Weights of a small image classifier.
Model: 1.21M parameters, 64-pixel images, activation relu, depths [2, 4, 2].
Training: muon at rate 0.011, 11700 steps, batches of 384, held-out accuracy 93%.
Data: trained on flat shapes of many kinds, plain or patterned, on busy backdrops, 195000 training examples, 23.0 epochs.
Rows from block 4 of a small image classifier, named by matrix and row number. Rows with one number belong to one channel. Each number is 500 + 25 x the weight over its row's rms, rounded and kept within 0 to 999. All counts start at 0. Numbers have three digits each. After the name is the row's rms in percent of the matrix's.
After each channel's rows are labels from the 100 images, of 14848, where the channel reaches its highest value: "strongest on" is what is common among them. Only what is clearly more common there than usual is listed. The data: flat shapes of many kinds, plain or patterned, on busy backdrops.
# convs0: first 3x3 conv (model.blocks.4.convs.0.weight, 80x80x3x3, standardized in use, each kernel summed), inputs 0-79
# convs1: second 3x3 conv (model.blocks.4.convs.1.weight, 80x80x3x3, standardized in use, transposed, each kernel summed), outputs 0-79

convs0.7 096:493490509519527514472512495474455496541505521470515460516453506503484485482514493494500521486489499516511515534479537476531505491492499487518536522526509491468482517453461521483520462560501474482558459475511485483525448534514558493505497505
convs1.7 098:493501467490469528492506436527495502515479484539469508493507450494480527540513482484510512470455481505544484503498488480496546517434510492520424488508515483496456538494499500478506541474484531487476502505472490488540489499518484477497511490
strongest on: count: five; ring; blue shape

convs0.15 089:516530500474492493489513507508521532473484515474492497514555481489504504491479519472485531512502484484530517559507527466473527512516562503511553465502480463496491492511475473469471494479509554502492479505545527485505515478430488463511468501
convs1.15 081:484499485504476490533522477555475490491438485503503505461504514496516576479510523490472494524509491516478517478505508514514518498426459478510504495547521524481518491499491487490497475519541503487520488472466482478492464530541523533460495518
strongest on: brown shape; flower

convs0.53 132:546502504506517496509511500518504523486490510488522511491495501503522455473500515491485530510495495511494493467510505489508508497489506508509509487516495507490485484505502524506514512507325487501505507555485523490514502497475498490511510483
convs1.53 149:485496488475487502519516493485500510503500494492496500508484510492504467488500475509509522504494486497493505519531487506512501502507519489474504500491496500497516490517501495501480545488310493486522511490496508503495505508507480499483505506
strongest on: yellow shape; green shape

convs0.40 093:525542520515495492537475498493489539507483497478477502476494494456495507456495526515469535518551517460480515485453507504515495537474529539538490473482473519502456519504484509482512483482509514543467499522451528443505497456515527511525507513
convs1.40 099:489450464483504501486550543508471500514538502511507477511500512502493511472521484527473537480435515488518462524521527465501494451491519478464500444479452494524532515513465511477494492501492488510453500473512492480499489485466477493518464464
strongest on: count: five; ring

convs0.78 106:511480541522509499523473464477494515527478528493535508544502455505440500470516511506486503539488532450492532536543496484507520491491507516526456447498511430486499494518535503518485493460524522477511511513468511488496514511460494520508479495
convs1.78 105:478516500514493508495542546468529502460510503483496516484487547511515507503473492523516494484523533507479512493495493489506473530523497502480531568564499578481511513499481481518556511468494499496539518463510486518502493512530502554534512500
strongest on: crescent

convs0.12 089:509485482468509517486480481502470528543473526501535495527467513470492513467510529522495516537488457470537477552528512502492497509460515526530519496498545516494484497489504530506477469458502510542510489492449516518511511467439524452511472506
convs1.12 100:512507504516499487509536486473532506500452491487441487489505474496527501477509488523472490522476489483516463438506478471465465510459488519462488505481477521516521537494455490468516523509499498460480515508521492494478449465540547529475536487
strongest on: count: five; ring; flower

convs0.54 083:505478543497503496502501483500478529505511520503509480549451538542457503448537518518508501524473483549519514506471520498441500517471514539540481467495525459493466504511492531467504486465505509503504498531444509479498501500462493484494518533
convs1.54 107:506501492513492489482492546526495485461493471454559508472549494479520503499494490508502491498540490455479507521513502489537460490498499504521526503520510554480544497536493491562518512492492501520454488492553487489479491451485511558486485491
strongest on: count: five; ring

convs0.1 088:522513476483510504527483468526504512464485466468537531497521487524538527509555501491524517505468497443521476474511504453511492491490537507489487446465496520553448517514490479473517529464499555506490490488483525507505528481499493504471524514
convs1.1 090:492459526517527502537531512499512485489504534526495466477474474470521501526530538504477537494475505524503519492497505517481529506526535521493513401487496508491511509499488500474466468545521536520479465511530506460524467476510491475506532527
strongest on: count: five; cross

convs0.34 093:509461539488507496531517495548489504555519532513509510513446525529492506489477479504485516528499491510512519503480495471461500500491528483502457513503517491468494514527442522491532466470483474467470493487460506502497506516437569520525519505
convs1.34 100:478505509485473470463525527459497517435508550495504546506519507459536476481489489515499526506499514488438476492506470489470447504525471512503528523532497501495518529516492494500504521453510484510519536527514463516459530507466513493491512459
strongest on: crescent